Weights of a small multi-label image tagger: moe top_k.
Rows from block 2 of a small multi-label image tagger, named by matrix and row number. Rows with one number belong to one neuron. Each number is 128 + 32 x the weight over its row's rms, rounded and kept within 0 to 255. All counts start at 0. Numbers have three digits each.
After each neuron's rows are labels from the 100 images, of 14976, where the neuron reaches its highest value: "strongest on" is what is common among them; "peak at" is the part of the image that holds the peak. Only what is clearly more common there than usual is listed. The data: procedural textures in two colours, tilted and lit.
# fc1: MLP up (model.blocks.2.mlp.fc1.weight, 1536x384), inputs 64-127
# fc2: MLP down (model.blocks.2.mlp.fc2.weight, 384x1536, transposed), outputs 64-127

fc1.654:107209083120133171138102129134095138135185117117135066119125104136122059134109142097087140183189164052082119103123144105125070112095103158129108131086122150102091082064111064091136114137174084
fc2.654:132076136128156133101132131107111054124073138172166176151131114112101129136122103151080118155111091196173077102135124128148107092099176092145095192120103126098123144077136101097116162157154099
strongest on: teal; red; crosshatched; ground colour: teal
peak at: top right; top left

fc1.243:159156152140109147153167133162099097165147122145114167081170070157159192185138132169104211136090151116174145115133127160121129144113145129096138192163105092119106146156177090087134139147063126
fc2.243:131102131127135139132152162106130074104198129075116143111131143123097121171148135112129092089128155106091165151139149074157171187136096091155079107161091140115136150136089165186103121134147134
strongest on: teal
peak at: top centre

fc1.613:133140119102132143146159159125130055096201155151158000152103000129134144101145116112115127122099084143092101137070149160089145131122133113200135141144138161140142152144105119120103141130147094
fc2.613:136151164129103061136132116117117035113094130153127210123158209120151116143123123143084119116138160132126071098126113164255186138164076145134139135111124114109128109057147103148121134079137114
strongest on: fine scale; crumpled; crosshatched
peak at: middle right

fc1.54:121140147130055149136142123115166091136186129218106189175115119103096110109165125112107190114113132122101153153020135134157150099106120125149108170109107091128115121104137118115137127167103125
fc2.54:128122145129122101134119140127113105113146105112141085113131108138139160111099202131083158098123127076123129123071128142090128121168104148127118102108140121113092180083107135088129160156150149
strongest on: striped; labyrinth
peak at: bottom right

fc1.621:124135140150184121155129144130131154075104119110059157087094121162131172164147159144151213119152094133121123150160134195141168161115146167089137136131103199124131150164111164161131168167043087
fc2.621:151124116133137077099125125130098102129077130105172149128125150127128085090108095109117139079105117150114203114124121135180108135136152146129130115150116145126132117116154174137115156134098112
strongest on: seen at a slant
peak at: bottom left

fc1.129:093135126156119132071165109145129148117145117036051129127085114154166126157166153081129150114139139102125119138125084088107116170100154163131133163166115178102000133096158091134131129136135158
fc2.129:130114106137163092121152185128148130140112111134101123140143131152115130156149151122110092137127100141151139161122138128114086096130099041169154118138114113133154153152092087120161111110138182
strongest on: red; pattern colour: red; ground colour: red
peak at: top left

fc1.480:155133163085153155138137126166149209110102102116163173149140103122149162140099127105139116172134201062120088125093153165147130187132167165189116140110113147168115124108096084154159116118154166
fc2.480:148126140113087145135107171152114186209127120066101140204124162176095129147131255087089141138116085132118125101155106137102131172125123124126179121153140137095144127145165128124178132146166098
strongest on: rings
peak at: centre

fc1.496:154162127097102154161093108152075111114184129114119111107117090165131121156100160065114088173140174056182144149098166126072131150103110125135178106129141095130067169097166098132136108145198139
fc2.496:138084149137126108109177121102162103093062106146113142084164138103185109128135093123115088098123057089124112113179102105132115038105119106132092128127088141106142154066140141033160166172127099
strongest on: blue
peak at: top right; top left

fc1.420:132120128151151115100143142153132175039105076101100143123125128123120098124167159123185137164147184151065080127146165107092091132118109150171154118168101187141117117124089076126134111123194168
fc2.420:139071140133127133146080173110099149117131121140149083140110135132114076169125123095105115152107147158133115123072150114137092173136149096117129130191098159136134107142088175153147140165108129
strongest on: spotted
peak at: centre

fc1.371:147146108163123191142155175112096110082175169155067112100148081097128111151100183166162143124138082103171140101142100115103117104055094129184161200190096107118104119127154155127149114131169099
fc2.371:119112127150146143164149127139108115148147100130140069106166067122087112132091123106178086111130113105068163130083080153121181162113169127146113121124200141157204099134157200163157097122119116
strongest on: teal; ground colour: teal
peak at: top centre; top left

fc1.514:143151180138101185144120118124117153106098177138084175100144101075154166060132144154137157082169122185096097106123126113116146114115066155184121132127162151143132089127102087093143145070087131
fc2.514:113121117078108156120142087150118121119100133127125135142122166101144113138100105113045103169137044177117090155159093112077153109087163075136133121132165093129138109172129110134172084169121177
strongest on: speckled
peak at: centre

fc1.553:120209121115048147143087165183188185110140168191123155098115169144109162115175130187145206114102132089123110110123143119114124129132087137112099214093148094164137092141126071097160075153092190
fc2.553:119189112100139144104141110127099102171117100130103151155124100119115027125095255114168136172116091128140152103105145108097110162108095145111186136139215125143140185208105107134173136107193117
strongest on: cloudy
peak at: centre

fc1.346:113118094113131116141112162170115113075146092117105070087064110110166093186148141108148172146139125168109130132130155106136131116088148101106130103114068128165101107154156144088186121107119106
fc2.346:121111097060107150097119123128149132114106103107115142092123142129111148133138116123136111102169085153151078159122086152073099143134140143155125111154100155148102167101138122095151118154171158
strongest on: red; spiral
peak at: centre

fc1.548:088148094134112162128146123111095106080162155120122087133077080047120106134136140146133136088120099137145113140134151153148152157088108088210138154115095196101069103153149146153159111132180189
fc2.548:089207164165134089132094143133109111176173141115130144103124120143127103147116140196130126086162141108107123131071130142165147119156114134135083138171114119148192191134149139104146161121107160
strongest on: crumpled; fine scale; scaly
peak at: centre

fc1.692:102139049136210145103126117154091134117089145087084083088101117161132128088169162144151104129084141145106179135171115090098130145108117111141118115193109128108116104154127109160181168089135083
fc2.692:161140152158124140166129143116087043141137159155104101144139121108158165142099150159114098118157126076150112149100133174255107125164140184165118120162095127130150156135098072124127132131093134
strongest on: veined
peak at: centre

fc1.131:124147100090110179123111111124110110120220187122066069079130137112111083166110158112149135137132108118172155124071089117143121126097057097137116140130122128110090118115124151087130124118151111
fc2.131:117130106137116117127105125130129111113160113049138219112126095121123100137127112090107127110137111145139079141115133124119094153182155148122120112093155140135146137117094130107120067134129144
strongest on: crumpled
peak at: centre

fc1.532:138200139118118117092149135145159169125152119165087087054067069128105110124166105150131171135127136105127102107140123151128067119111076150121078195133118154075113085084096133098136114153139116
fc2.532:151105138138160066154184135160124087096073159166179124130167167146149165098113052125157088106127172082095138138138069106166089094120159093133142121166108159146104131137082146148130170124168167
strongest on: fine scale; speckled; crosshatched
peak at: centre; top centre

fc1.196:142161131136142141127068166133102138106156139104135067143084136154108134123104149143157136183143156098087159123144087134074097135111125147136093152114100150101119112049172077149135092162123148
fc2.196:121180117127124114105148142138157141141142101174103194135105135132123164115124162097127119181117191106146134137154163095114080122125172113129217111132093102132172126157133150098109101141104097
strongest on: labyrinth
peak at: top left

fc1.77:128121167106152140113124101150131151071100111145107095076110061120122134140130191143180146079150151154097122137126122077089124135093119134109134108125124165127067193090139137124122054140114173
fc2.77:149101129147080193162103124100123148161157145120122131104124105104085155151176116157113137042148135083138128134139144116077133162075162080100066155155095139126098160147161107176086180149165095
strongest on: coarse scale; rays
peak at: centre; middle right

fc1.459:067123153113099140137061090155075185118088104128121190120106089120067155173162164134087150118150077162129231102158108143108146125116148140132157147134119128129102154095167084090115160115086075
fc2.459:118136130149153103164162139090140143174093132210129073123168168147150181113090135064145152156108083076118142141088112135083078162107114119163076124193174141112162152145066075164148141084154163
strongest on: coarse scale; spotted; veined
peak at: centre

fc1.482:114172152137106150074107152109088200149120162112115220138137094144134104140120129092122127113152128144058165141137139113127106127168049135159130220105130089129105100106119043127117061137141168
fc2.482:145056161112110165139157127099201127128111111137122110114151204122138166130161114091121102135147069160123142134119119160149139071102102115152038140088103163125116116108124122133118089145093158
strongest on: veined; spotted
peak at: centre

fc1.749:133172117092075133110109159178108153066122152092128148116137167128114127128131131112121134151108141182198114065091103062179100103126054128142135114112095102089113095096118123141129162113085127
fc2.749:119248128120148074127127133141143099133064121199136127121136029149127008118095178132147137172155170133128137137099125139193151120119132135153093133128166143113119097134117145137122147132098134
strongest on: coarse scale; camouflage
peak at: centre

fc1.593:092153144047102155133155128135140102104142142158159128123139106085110118124150103107153131141137171127154068146037176124162128104080044104148132133117140101100138121112136089127180154085189169
fc2.593:124149078132103079156115120129153136154115135106101093131119039139119132124141165110113135078147121108130074128145112108086098065085134090140141110100107159128149139192150218180100142151096106
strongest on: fine scale; honeycomb
peak at: centre

fc1.51:076172118137104162151145158125143165128193148104092103135133104180103100145115167162065113139168184080163112130152051111167036145101135148151109122136083186162029078099131068123157105128166114
fc2.51:143128137140140173099136142126188123138107117159101177132101101127112121117163143119059118168094096239145085130150120170064075117089170057155156130115117125117151154133148151072118117125109109
strongest on: red
peak at: top right

fc1.240:126140147108152131107126105112116071101104096098081078162125175145126094098095155112161091188163040137138107125145134106083125125088114073136134109132156195099152097113147164119181070116114144
fc2.240:119081106138121160131133143119165170078143122118130088117111149151094160145168112128133135118129124168124045080098129114027154149115035127111096108147153129097105139046100148079108162139145109
strongest on: coarse scale; spiral
peak at: centre

fc1.533:138145138117096181153113099148111120125070126110092088137126217131121117142144206167078097193110100078130149140138098132072144102049134182215196132103113145125122079132158158119190163170160107
fc2.533:097100114144126111134139141119116225139166131172155129114123147158106146142141107056148129125123169172118118140074134143030133117118123116116214141126164170137168062054081255110104147150069123
strongest on: spiral
peak at: centre

fc1.189:099142144145119168113147144101104127135138105104085111125122122151123126149158131169179132186082188143164075167120117143126148162114117160091154147178123201110064135112133167131148133165146085
fc2.189:147076108113099087123115109135166067136110071139104108110133136159139206128162084147191124078147130070127127147158100107162120173112090180132078104202168145087121173107092083160133166160127131
strongest on: white; plaid
peak at: centre

fc1.550:099182156103126150121111104110114150146171165133102087129098021140110105155144163140126062160163109139119159115135067090079116098095124134132122141140131153112097140102180105143127180118094119
fc2.550:119062162101117138076145117112174130131073093177144190130114247121114136139163140127077150081122111105140112128141158119110094134120148119099127104115103094160167126087145093098108117150163120
strongest on: speckled
peak at: centre

fc1.226:112133133036048167151115115113111083173093123144135175154073088181105183170149130083105139096103116140130096107073136146107150157119122130140140068120121115121090141148138106132138086121099196
fc2.226:140135126134134129134128152117121104147135139179137142138112126134155117129073144095111150103105123147147120163155137148149142107192166143101138127128125146108163164152153063127147131134128095
strongest on: honeycomb
peak at: top centre

fc1.467:125146137073094144123117134137083116171124152164118129057061093158108154175123166150116174137110104108100194136050113150151178124100115171103122157115098083120107149134128151168125143126126122
fc2.467:117124122117127081141115144137146123108098123122126072135097199144142142094108142107099126185120077167121168142067116122078093090107142114109082115116164121127119113163167138158104113135126107
strongest on: veined; red; ground colour: red
peak at: centre

fc1.444:151139120126117128116138132073146186124147102092063119108107120107104141064184183157128166127099143155044108109113139117144128128130128142127150103125128124095072144122139060164154150222127148
fc2.444:140128137136134165143120166155112169182106141109102117117135120142094094178137160125074121138121174118115114105172149137111126115093155134153126083077102124137141130162229105118161120148152157
strongest on: red; purple; ground colour: red
peak at: top left

fc1.180:114159174132111142097130128134127135071130138112104129095164062114129136170147193132149168169190149119131162099101126156198059090085091128149158198155094167114091095119107103124208133146108155
fc2.180:129145095133158138155132171184151105052112149116108114113127084134105139122116150177152126116140105098156149116169124124151143118095144124123000135140140118120107173157148079152183094111155137
strongest on: rings
peak at: centre

fc1.327:143140157058133150137089141136145119096143085140068124039090098130123163124161178148132133102146156167136150133057104117113136149096128120150185107153141120137137172115094136121197095158105112
fc2.327:110139141161118144100116158115091185136111142190075137135158107128126094127107170122141103131113101171177138133185144116123116083130152096129150151176103131092139149197165083140177125142170112
strongest on: honeycomb
peak at: centre

fc1.256:142133139092131149160141157144067133125149094156113112038131134134099146132122184117131144165114159073195157097115092104146097141087129144108230141140096113136077135154148196135127124165080094
fc2.256:114122129132140145120159158163107123102127156138147091108114057096117099170152196138144127193119171086083130098157149109125150145105135133160129123165110126137155136154129104155111148115176138
strongest on: coarse scale; checkered; grid
peak at: centre

fc1.495:167143170105131129190150161095157105125124091194127125144174081095187154161102131162153152126105148166129165141111104148103150165114152099104156127206126131080155160142194085098143122127131134
fc2.495:167050147128108050121124126152159119183119128177134071124151118108108202089107120092132118130112094075111195138110096104136124145171088146111072119118151155115130174156080198142175189125102137
strongest on: teal; yellow; green; ground colour: teal
peak at: top left; top centre

fc1.206:140143141143127144111135116149131127093168139141120154107135136108178191166102149109142162107148131092110075169129106101132076115134097127126151177132079124141140154117139115150116076095147158
fc2.206:131192095109130155112134143150105139162072139107106092098097174131137100132125189185112119204117136152151073093139141101126080119180211147135140121105115098153100121200167112137162095119145115
strongest on: labyrinth
peak at: top right

fc1.733:102144096112149154112138110172100155169183179090129109111104114092127113133128150102104146118092127066182174114121151079154042117121122140121112097108119077125065139100128174115149167119156069
fc2.733:125134200169144170127165091138142157113171130147107158113106114130146171174131154129146104124116125114117106122128154162012170151119122130150136139145095134131096126082145156118106123102188117
strongest on: veined; cloudy
peak at: centre

fc1.12:099149069089118167119142178118065183135160095193104100142116139100147123157087171128106118135103136124081189115117132137143120146110113089131155176131087123121134135105182120075190122125119118
fc2.12:137134134102159125098121133123153114162127100132134124141157207171142200094111053103114141165124096120110115132109073131111101169153102121137115140122130148096100142123093099154141120101134161
strongest on: teal; green; yellow; ground colour: teal
peak at: top left

fc1.687:107125128135080149095145113100097106128118079146122189142136023166110150125148153136132172174172125115098144099080091124142111144082112148159184148105109172100115136159109098074110097179059119
fc2.687:123041133107129112117163123127161093098150112124151155104127044146190128091133091108196119087133122072131113084117134118220162087097099140121138123203113117108208108109149173102092147157097080
strongest on: teal; rings
peak at: centre

fc1.685:145124146151161119107103158132147122060059153091071169086095075110149131134135159134181104137136112189135138106140134159102123117125072138146134160134157155125107114131098110120122091107154127
fc2.685:119067162139119147108117148139126113120142101094151059078137145096141150117142067114096121134164121166099147115061128148177172084139101106136092157103083160119118125154140187125078095155164175
strongest on: veined; spotted
peak at: centre

fc1.395:162166127111098171147047099084087141091183161113139114111138096145134099139104140150088127181135161102139104113093172103079083148082074146163113084086157114132159107064129065109151106138179157
fc2.395:158129118149113147142141117148156109134112107167150200139113122082141141083139046114122121192149108132116127130177088138104128096098134099160117163155143128145170095112090126096145111138096128
strongest on: blue; ground colour: blue; pattern colour: blue
peak at: top left

fc1.762:128148115139134162183131123108113086130175118151081177104167204134094121144142151132151050110178158077084124150131066140075137137117107132117178096133132163161129128123126105116187115116096128
fc2.762:113133139146141079141137109140122118167170127117154115100125100109077101149194235132124123051127174094085153120115167114146151131112078146162207104155098113130123173116058147172069195147121162
strongest on: white; wood
peak at: top left

fc1.504:132137129125104146117090107107117083096056114084097116138094205158105102122153165107134136097139062129070113144110145121063114065123109128144182172124103128081112098111132179105121089162174125
fc2.504:106154147130158126150135111145106214100137136115143109145132191158102160157144135138144150121105153113132118119070150143068143125154122179108188122148100143094119116097067214138143172133101098
strongest on: coarse scale; spiral
peak at: centre

fc1.450:165151121134107142081144133093140145098173121138046098090137100128125123106169147141124088135111126174084082124164161077079099143112088149155114078138088188184068085108143102183145161156198120
fc2.450:120108111123148163119103132136129133139099137115132122136119117148119081161161131121045119081106101146147079119183119155121090176094202086141084126172121121130166134182147074154143072149144152
strongest on: red; dotted; pattern colour: red
peak at: top right

fc1.149:097200122107124168092130104138038141117151171118124092114099165131128118130135170084156081116090119073120206120116100082034141127112123061137108137142117154136116133047107099098174147135191151
fc2.149:141133132144164108124124163109096098147152119134151090144105016124109101166129142106140126102146165046133100136117157119220181141131126180129110147145060181138129156153148147157102131096109118
strongest on: blue; veined
peak at: top right

fc1.198:158168146085106177135107134154092120030103195132124153126179110097111167141154159146127155130154164154143115150067135148143105120106114144124151156112151148125090127138153136148172143164119098
fc2.198:136057119129133161110106129120108081096139142112146137122124133130123105120107130180132107107156109103180135138176125113169126143139131134161061121132133137099092156148137070165134144136069140
strongest on: rings
peak at: centre

fc1.96:136113187133106128156113149119136110000085112119131205135157182144140146134150149153140157127118148176162118157102151113078134102127129125175122158135152095122157124175100108151123161162168130
fc2.96:132089137146133142120093110128136177114134113120151122120132162133105070142136099174104113112126139168138117131138137117106184170170102130122158129136150146097053113148146083182136157147062150
strongest on: spiral
peak at: centre

fc1.375:128115116118052141134112118124134071112091113125138142124133140156140116104174142144173127119082151146149140149064154129076149130083157156157156120153133080121162133133148050129137181172131132
fc2.375:109152113126114073121128148177153157115131132163156165132133153150144137121131054135105150097081170171111065152038114160133184118159139162127147128116097120105123131086105180148115182155080140
strongest on: rays
peak at: centre

fc1.411:125113136114119143174070158130120152121107108165069116128135121125157150151152147114175135189106100143168143146073105122119112126116121186154188128176097146115093138088161140148151156126187127
fc2.411:133047151110133162116127142128111086106146136122099194100129089088160109094125144149159114036119096090146077125146124148178193150100099087094100113153093132118158187120139119123137092106161156
strongest on: honeycomb; diamond
peak at: centre; top centre

fc1.60:102151078119099130167073155129178076102174132133115098140106171141107115131120158141162141145100116184137113123113179133034117087127118139136144078126142074163135121025141182128194200105153192
fc2.60:172051143168131172097145119094150002100189153132103106142123113172103087121113158130156134136109056137168103099167194148186140130123054094143127157099141087149108164132111066123066133087042081
strongest on: veined
peak at: top right

fc1.555:184155127127117118133128107151128140255161152159131090101196083126154103154117146156100087110114104122125142099087155166167088108110124096124102140114131100116130089083060119065128090104147149
fc2.555:087142125129141120131120104131119214084109110136118113117099186103121112126125105098093139066138134129116164130141163107070103129168094140130168113102138129106098119095118072147117168107038128
strongest on: spiral; rings
peak at: top centre

fc1.10:117185100133103152129129140141127144024112100093126161092153153135153077149128099145165135145184125172182135145118085109060111174138169111117095184127163148154135120139188095149121137129075154
fc2.10:155155142145131066152117152107157159088066130156080109150114114136117067131097166121066123214086147164134181163065121138132124173201168101095088097151108141132079103127073151123211128126154139
strongest on: spiral; rings
peak at: centre

fc1.266:111210122136137206127166185134089108128145134139097128074094128120133131103171124146139090114165129039121106129114116136179099121081093144171124137122133184081106126048131149129177146082090106
fc2.266:131230106143142081122157146144112087160107072097079125169128111092135176115142122103168161174143102124137077071154121117133086064107112077128141107140140131114121100133135124142199138093152113
strongest on: seen at a slant; fine scale
peak at: top centre

fc1.118:112195116107098149084128142127125121056142127087113131160136170093106153128129114166131134144077142169132115117109119097185108130108072097087102123085140139111112101116118115164139109130089146
fc2.118:136247119110145072112110126136132123123100141177118142119140026128131020131111135143151157151134201103128119140061131145139141133147123123137110124137148124127142132145097141116116140105146137
strongest on: coarse scale; cloudy
peak at: centre

fc1.672:152237135140147194073137140108096182130140174111124087100115122097113107137162133129171087144101078156140104100111170140099174071104095133134111224118181151118138146157093136093148095102124121
fc2.672:125108162137128106132137143124148100175130157176139189100119160130099183107126136115149124102105170077109168109048159108187096187129103106132153152189110114151134187069129146142122179123177071
strongest on: fine scale; crosshatched
peak at: centre

fc1.385:135130096133113115168125119117159176091163117099114181083158143143089100148140135122060145157106185062155091131118106105195136103119143168102152107110130118165137141140090083087147126137099101
fc2.385:108140144130116168152103112102150090117155157113090163149137086073082106137140122127121119067132135137112148117118141141146183162098145107131169145163090133124129131099143156168108145099196117
strongest on: rays
peak at: top centre

fc1.572:119179086082119146156120159188107197155111051175088065104123149159107084139138200120132127160093132103116181134099126087150161123101145168151124113131104104137131141109165167114144175121162125
fc2.572:117140128123125059134125108135148158206126134147114140113127000129153107130130112129091120116124154138149136136113124116134152189150127134128166140107165133134145094123111149187130101123124150
strongest on: seen at a slant; rays
peak at: centre

fc1.228:095156081157128153121113117099097159153135116149108199123141240128106130155107157072114125106123097155103142143126055104093170083125120122122158110174070160115125099132119116055157129126148117
fc2.228:114166144167127112156126154106126204157143124138135089130106033125101148144130255124161153089152162105143094123125166098073146128130118110084172141139077145105179132119108111137078126116166154
strongest on: seen at a slant; blue; ground colour: blue
peak at: top right

fc1.571:140155141092121200135160113130093159192169136151077124095126106187081105155146201106135114140179126080142154133138106096110133144080147165135135159145126123187103127091120165121140192135178138
fc2.571:127137091113113071129120123132118181157064112124143038118130000141149125106115152141126144165131128154184110155104124124162157097124122132134138126126127180106143120156131176149129124132093140
strongest on: seen at a slant; rays
peak at: top centre

fc1.472:126144135097145150135107156144146133069106102125122147141145133092107098125148157121165094148146122121026133167078154111156137155114155133096160163127078169127136131091118152128142147118126110
fc2.472:143094139122128145131148122097128151154092163179088154107096097109162198105148070139071101157143141196160133122092113148059173160147117117131074094135093140149108069115114145139141087154186142
strongest on: rays
peak at: bottom centre; centre

fc1.457:121166145133118150108069126167123125033124177159104166082133113138109167110143167137112139179179148115140073137115122114144106114101081173148156178132151176111072077109099115140193146135141149
fc2.457:130073119127142139131106138132118101111126140119135116133123113113109114138114141185134124078129119099174137118141105135160131145166123114133016118129137139106112155150156099175149147128116151
strongest on: rings
peak at: centre

fc1.633:137130181105154171120098125165105094184072120134135204154178089124122132184094126159110081116119068148086130133137141064170184121127107103159127240139105120149149084154119151087137133113115101
fc2.633:124124152086137106147148109131191056119085144188104122135128099131155160143124064113177097226153134174155101134143096107169128079062064113137076092180105131123140155156132161117110171141123171
strongest on: cloudy
peak at: centre

fc1.562:144222197121199145097113107140137162124161153128125142130160093109095063130155119113137131191110123030116115159100059132125117164110079124158106165148115126173111102079106091130153096140110120
fc2.562:152117143133103097187100155109157144094129103119135059126174173117110181119120146123079125165096130132116101169116094130092134054107117081128071156097130134118107152111129116020120163124133128
strongest on: teal; speckled
peak at: top right

fc1.360:165114141122150131146128190119142150050075076133111139094145133135166120166141150135186077175136156168080118133097196140144141152107121150113163132133114153112076145096111115098131083107149141
fc2.360:127090134125139161153108127124105163109101117120130086129116149125163086151142170111071120151130106120109185114104114134113143088126131128121106135118087135125085091131156160117160070143161127
strongest on: spotted
peak at: centre